config.toml
norm = "layernorm"
wave_strides = [5, 4, 4, 2]
weight_decay = 0.07
Rows from block 8 of a small CTC audio transcriber, named by matrix and row number. Rows with one number belong to one neuron. Each number is 128 + 32 x the weight over its row's rms, rounded and kept within 0 to 255. All counts start at 0. Numbers have three digits each. After the name is the row's rms in percent of the matrix's.
Before each neuron's rows are labels from the 100 clips, of 14976, where the neuron reaches its largest size: "responds to" is what is common among them; "loudest band" is the band of the loudest frequency at the time of the peak. Only what is clearly more common there than usual is listed. The data: single English nouns, adjectives and verbs, spoken by a formant synthesiser in many voices. In brackets: how many of the 100.
# gate: second MLP gate (model.blocks.8.mlp.gate.weight, 320x160), inputs 108-159
# fc1: second MLP up (model.blocks.8.mlp.fc1.weight, 320x160), inputs 108-159
# fc2: second MLP down (model.blocks.8.mlp.fc2.weight, 160x320, transposed), outputs 108-159

responds to: /ɪ/ (98); /tʃ/ (95); /p/ (95); /ɝ/ (95)
loudest band: 2000 to 4000 Hz (26)
gate.252 077:149134081114116129154104154107176099168098103100112106149110085118153128102129139121078106157149193174147056138148192108151105102163201133127070113151114126
fc1.252 084:147120092117160096150124136132167190191144148110109129120172105160191071141148137172083094136061116112132114090148145126103144073139159102114101129106143146
fc2.252 078:149148099179132147139096130107074174117148111128065132186109107083131110140117134171176086118148079138169119143118140152086143203114155177101111157155153114

responds to: /ɪ/ (100); /ɝ/ (99); /s/ (99); /t/ (99)
loudest band: 250 to 500 Hz (55)
gate.44 094:129090095159137106116109172125118139174099109094135177163132109132143095139109128175190069157144101089157096058147128092101077135066106114098115155111149151
fc1.44 094:133063161146134125104138151113113116110143133102061174127156105133131113105131137164147128124142096104126084082119086142121123134063140126151144122132160114
fc2.44 094:118090105116113132127156131079165144148126133111099099157126087094136148130139084148149095123093153081168100133137147128084084157156151157102115101142119091

responds to: /ɪ/ (76); /tʃ/ (47); word: picture (47); word: window (28)
loudest band: 250 to 500 Hz (47)
gate.272 085:202159102157073141143193115138171125161106138199136099116158102127182172126158166207112087135146116109135166102154192127176105133192101141104168096174158103
fc1.272 093:157140138132137152114160097117121107190113150153122084142123108113149082149143176162115113148192107116104106078124147122128123110071104135137144138178172057
fc2.272 087:107123161116104189126129125111162176103127161124135126101139109079115099126130199168100115136059103172142171110066116103128061152108124136190097130145102140

responds to: /ɪ/ (100); /n/ (95); /eɪ/ (94); /p/ (94)
loudest band: 250 to 500 Hz (57)
gate.207 083:129097119143129050152141169079092139149173097081089151108123119163107186101144135105175171153099073095143117095150142141123094044130190100122131136136136161
fc1.207 075:143099146131171102102087165047115127144122059126132142121111153111082172142127098111200090100124096092127160066131137092076151133138164141159213128117158124
fc2.207 077:164085143122150058140176185133107154141195141088129111153172172121161156137120079140109168160089104126154116110093196162130137170044169134147092120115117151

responds to: /ʒ/ (100); /j/ (100); /u/ (100); /ə/ (100)
loudest band: 250 to 500 Hz (70)
gate.151 114:110149135122162130122146112123079168131128195148154147143162153167162149141068116123166164186120092156135214088107137125176132131155163083114166150081108075
fc1.151 124:165130144136069117127113135126159080117105082092130106086066142081133135127164131114074067041146186116157070189119150119129124124118092150141076140170148147
fc2.151 124:164112101116142087085083092081158172124102051115129196109149123153117122171198130140110154126134168125158165119128114111140105088123162096075138177091058109

responds to: /n/ (100); /d/ (100); word: friend (54); word: round (43)
loudest band: 500 to 1000 Hz (37)
gate.136 113:139122195128135116164168184096142092110114122105135149189132147092145091144095179116127128127160090078136112138146110147099160138099091165134198112144116065
fc1.136 103:114110044148147162096116156121131088135118178126125128071112177171194125082158058097108143113113157138110113098076117093136112177131168161141080134116125162
fc2.136 109:098156073122060128150105139157132122121148109159123124168209115158163093110166142106073163170088054166062078125074123139163147123141146091139137195114124144

responds to: /n/ (100); /ʃ/ (82); /ə/ (82); /eɪ/ (82)
loudest band: 250 to 500 Hz (53)
gate.71 081:081115161153121157123194163104098141104141151173131170140167142101104124139159104214125107134188097088126072199100145123120130137171191137114146150116161053
fc1.71 077:093061174133114149067179125118108118143098094185135169144122116151130145126119120142112118098117112176125089126137134055108142086155173058140170177124104145
fc2.71 076:140088124097071172143145064119103130151088100104117157153131107108117057102102176151127171144130132165158125208125113136047117114093188148082099171101133165

responds to: /dʒ/ (99); /ʌ/ (98); word: judge (98)
loudest band: 500 to 1000 Hz (86)
gate.311 097:100151126075134131127176063071098093132143128130121127185156135150104088116052134075108091093162114127126143104113142035115072134148136091157126115136137115
fc1.311 098:104142107175117064152144142106097038156105105098118167163111126160080149150067106092102119177163097170094140130153110112123147085164099120088121146139144102
fc2.311 103:098121107115121126137146100135094173187127137093161147212092190128164131126075128170140137110111141157138217070190136111110097138068129113091097157118178156

responds to: /i/ (48); /v/ (36); /ɛ/ (36); /h/ (35)
loudest band: 2000 to 4000 Hz (46)
gate.201 073:115191170125174107140147109180060162099170140121155106178194129120145080125122172100127125164101117117190123125183126078143128120158140108186171161150171087
fc1.201 068:120126087112098096112094103129182168166093138144049124071054147113098174171119087110126138105112137166142109082112156217112128201114079133121103075120176127
fc2.201 065:107118201112174099105148146099121153125147090094164082119085090102061097071114183048151162112161053146147181081120145150084134124103125118102168133110134175

responds to: /p/ (99); /ɪ/ (99); /n/ (96); /eɪ/ (95)
loudest band: 2000 to 4000 Hz (58)
gate.161 079:078136139066163109166141105066164099135146131111115083122083105145126115140119101169169149111110161130134118111175089054118132089137135133129122113120093117
fc1.161 066:085166047105123171079169128154104201110124088113145115121191075130119179112108124159114189126185082130118110175086091188069200151120101136150137086129161081
fc2.161 068:139149123116100188159073110125136186154141133108077132121113134148100204162127127131157087138153094122148147083106095150130119104086137106144222119078190183

responds to: /ɪ/ (88); /n/ (86); word: kitchen (35); word: thin (34)
loudest band: 500 to 1000 Hz (37)
gate.85 092:197168119113217119148154169134053123165139162108161114129081133087174122132161089164131118153127188108127114118138176129145154142079103176151115167058130094
fc1.85 093:075095124123112165082109091132143094021077115177134104116119115170108150103087177110104159089147127086136107118098128144096112099175194150096075135133166178
fc2.85 099:143137180182139133119156061096143135116163075099160149082122137114144140150169124151118108142131133102102132132145063087157058080102129074109188135121173154

responds to: /u/ (88); /b/ (88); /l/ (88); word: blue (88)
loudest band: 250 to 500 Hz (55)
gate.258 101:188141106076152147113119140096129161129177155111123211133128137134185155120162113118121162082176132114175112128135164133147100109159139143119152123168147146
fc1.258 098:129134096115145111116172122118107161082126170080162175124104100172152130143140114129110125113101119079127187194140111179140122113164106179136148117156118156
fc2.258 092:081117187102078076144147119142118099148115150158109098124155128178145104157119129117179186179104152137170085083096129183084143112148100107134165152137201117

responds to: /ʒ/ (98); /j/ (98); /u/ (98); /ə/ (98)
loudest band: 250 to 500 Hz (67)
gate.62 091:157144119136148146163143177140127149133175187177177146140120157145107114155065105117098104177145174119081154127155122137113167131073156099069080134155133195
fc1.62 089:158145113154142135132135133126164173148187148121130073154120102116149089144126136133098080110109141173153100119136201103102183076114125161120068129072148157
fc2.62 094:089162093119097123164076126119169119186152075184145152131164159160104110136141114117120070115142120142112104181205127118125110104112112044094148129150089100

responds to: /ʒ/ (100); /j/ (100); /u/ (100); /ə/ (100)
loudest band: 250 to 500 Hz (65)
gate.248 096:128132054154107103099124089105151086156133184122157085175115170106149200129109092086141161079147107131167132123143187078144099132122119097117086148135044142
fc1.248 104:174137089152104064114095098106128081154134183112150136208128131077070122126142106090145114127147153157152129165082176142160087131141085091117106195167067139
fc2.248 098:122080106170075132114085060135193119131116138136122100128146139185165141151088125140092114137138085153185177075081173123176128106148110150173149151098165097

responds to: /i/ (70); /aɪ/ (65); /ʃ/ (64); /n/ (64)
loudest band: 500 to 1000 Hz (58)
gate.262 076:140171098154092160091160116062078145091168127117108136160133132123094120121104124112163139191102135095158135153136087093110088111105145155113105141113132136
fc1.262 068:125111145111103116202083150173140136173070134121106176067139067107080133177142133157167181151156095144101123135134109147159107204109165135149129151146140111
fc2.262 067:163160068103144087069142113147119138169147080167089153113130142110071093070165100101118165065078163085208157126047106126095201118125105180100162125097100126

responds to: /u/ (61); /v/ (38); /ʒ/ (37); /j/ (37)
loudest band: 250 to 500 Hz (54)
gate.61 080:110176111127105105082086091165097136113062167132163128126143163121099138148100122154092094182148082115127054139154153061098128155120173080130124114106136146
fc1.61 070:093138160121123147099163156147133217130102102099123116131103121077137138138184088106070139135164126133113072047135125109198145142155097105142113114106112134
fc2.61 077:137142145123117136071159121144181093123136120155148122130144075083144100166134136126109110112162199151146100134134146075125055131170099129039113122089077119

responds to: /p/ (100); /m/ (93); /æ/ (93); /l/ (93)
loudest band: 500 to 1000 Hz (47)
gate.3 100:105145136134155135171150162156102073102119166114123193071136106150100174177148167141133109137125104139091180115140183126193141111117166158131111116145118101
fc1.3 101:126155174121127179216124120082150103100116121122134141103159149093098122090154040082166151175127097108077143132210148071146166142159151112118133112114100128
fc2.3 097:121114114127086088178106131130166162126096096084138073095121115196137150072139127127160124140081103123037100187087109102114158173098107138154121087149113118

responds to: /ɪ/ (81); /k/ (59); /ŋ/ (56); word: king (56)
loudest band: 2000 to 4000 Hz (26)
gate.72 096:156140181105147101146098118084150160167126128149105152126160161157131170151160135205106144133069097147111090054181136090119103083135042123132121082099109089
fc1.72 089:159105118095089183143159133138163160147173122120110108133148176130154176129124084115154158116108185140087128179171092165145175140120115142097061100153138223
fc2.72 090:094097116161159093110160105122093073134091080165182156094117176104145033098138127113200090132118179161085134129092162112154176128152113152178112110172150153

responds to: /p/ (100); /ʊ/ (98); /ʃ/ (98); /t/ (98)
loudest band: 250 to 500 Hz (59)
gate.38 108:136139061108139078114166069120158150162100095118135112156133136122104147167123114089135148095089139104128151165088153102132169083130118124132112083097144121
fc1.38 107:157164104092114087094195108148148133182138118129163114152128144113122153162122133111141110118058142092094150161105118139114182067174111093139133149113121128
fc2.38 118:110116194113119165166073108160170092164127155142117144097128173154153128086102085053111194103167095141120118181098138141189155162117109102172140113104138109

responds to: /u/ (100); /b/ (100); /l/ (100); word: blue (100)
loudest band: 250 to 500 Hz (55)
gate.14 090:130125146103143131128175126097146160105147152133124184123101101100110092102130181095087101132147154081123135163154156141126112141174159175144111125158131100
fc1.14 092:134085146140148118096126133180167144175099118126157063103130051103115067090175068124109148138125101120165145118109155115162084124055136114146178151095136168
fc2.14 081:172148097181171108112130134185094134139131107138105169183119124122138091140146200145132126150079105116092120090151146173135122143154138118098107120171115147

responds to: /p/ (98); /ɛ/ (63); word: slept (63); word: dropped (35)
loudest band: 500 to 1000 Hz (72)
gate.226 070:114116106154118143139151111160185148116117134101211132111164100178084140130058153127129170154063063088090130082094178109197119151142169127103046139102164132
fc1.226 065:109161232176126140140123155089070079147130137131095172120122190144123160123088140132120151180120151115101115142124157106148054099152121118185137130152107113
fc2.226 070:115084135136056146124125152099155095123066109215078091173111143145131108101085117139180119152163144156153150121141167139104164121107147124127065117140160161

responds to: /p/ (100); /ɑ/ (100); word: dropped (57); word: shop (43)
loudest band: 500 to 1000 Hz (62)
gate.49 134:150140133137115155069146147099139160119101213161153133157134136122108109087153104131114163164114144087163115131078107130115106082167144119103131126098124114
fc1.49 128:154096162162108059164115138121128161145162135117133114126093120095133107127126133202153138112116087160156133139153188151123069166131148144175115164152174083
fc2.49 143:082132156139147131141125103129184158166197129079129133145105150140163136115120118086153151112085129115151109134175146112109108155146139101103121095161171081

responds to: /p/ (100); /t/ (100); /ʊ/ (98); /ʃ/ (98)
loudest band: 250 to 500 Hz (58)
gate.19 112:118118118157122070066126074154123150124114151112180110098129116110099191145105102143083129078139091141183057132080123173095157122133176110105142139118133134
fc1.19 105:160160103104063195139110121080081128143142142136084129147122189144126121115179082083177166121098114121078163150177079098091063158097100190122086093100118090
fc2.19 117:128116127127116095108145130125116140116103147153168091107151143127122136123087098137071115173085121176173145169182095122120119121144133164131142133086132066

responds to: /n/ (100); /d/ (100); /ɛ/ (70); /f/ (70)
loudest band: 4000 to 8000 Hz (50)
gate.117 092:074140111156118091049168059072066105079105095119131121144093107184106100126063133136125138159139141130112155148156103125138118168157175092135154083142148141
fc1.117 095:093111185113140128112115126161143180119144070060128118138099067127148141166181095154134168162149119187075163127170099114150126140093169160112117147090180121
fc2.117 098:137066149169193170131137085106075101171157168156093137091135094090120147127116189128151139134139186145095143062169085114143158113146133115075155134165134164

responds to: /dʒ/ (96); /ʌ/ (78); word: judge (78)
loudest band: 500 to 1000 Hz (69)
gate.15 084:156138105111114072106145147155153115199100088091096072154120155144195101167118128106079116140139145129109110151143069164058130123154136139141147072143145137
fc1.15 083:123089132118163184130128118101092139106086151082074153168171122128175132153128089186087128127120111139117143108158168134113135092109099158113174078120077146
fc2.15 076:135141090099110133093175112130135098150120137108169172132085126122150104117114156088167095117188130170136136128177132148137111074109108125110129149141134098

responds to: /ʒ/ (67); /j/ (67); /u/ (67); /ə/ (67)
loudest band: 250 to 500 Hz (67)
gate.98 133:091160106083104118126088125067107145190151202163170088167157136164159149136138073140076122079142107096089098160083127129137113123063166141123113085168134136
fc1.98 145:101089162126127146169155161190175102090116154138084172125090128102082101143158191127134098163082139165097133060161107126158130149188159139159156202127159137
fc2.98 136:185153117105168156144174143171080149084116139173099163155103128105116087087132188167132066100164128137117136093144121143125102127113149140160112168115179152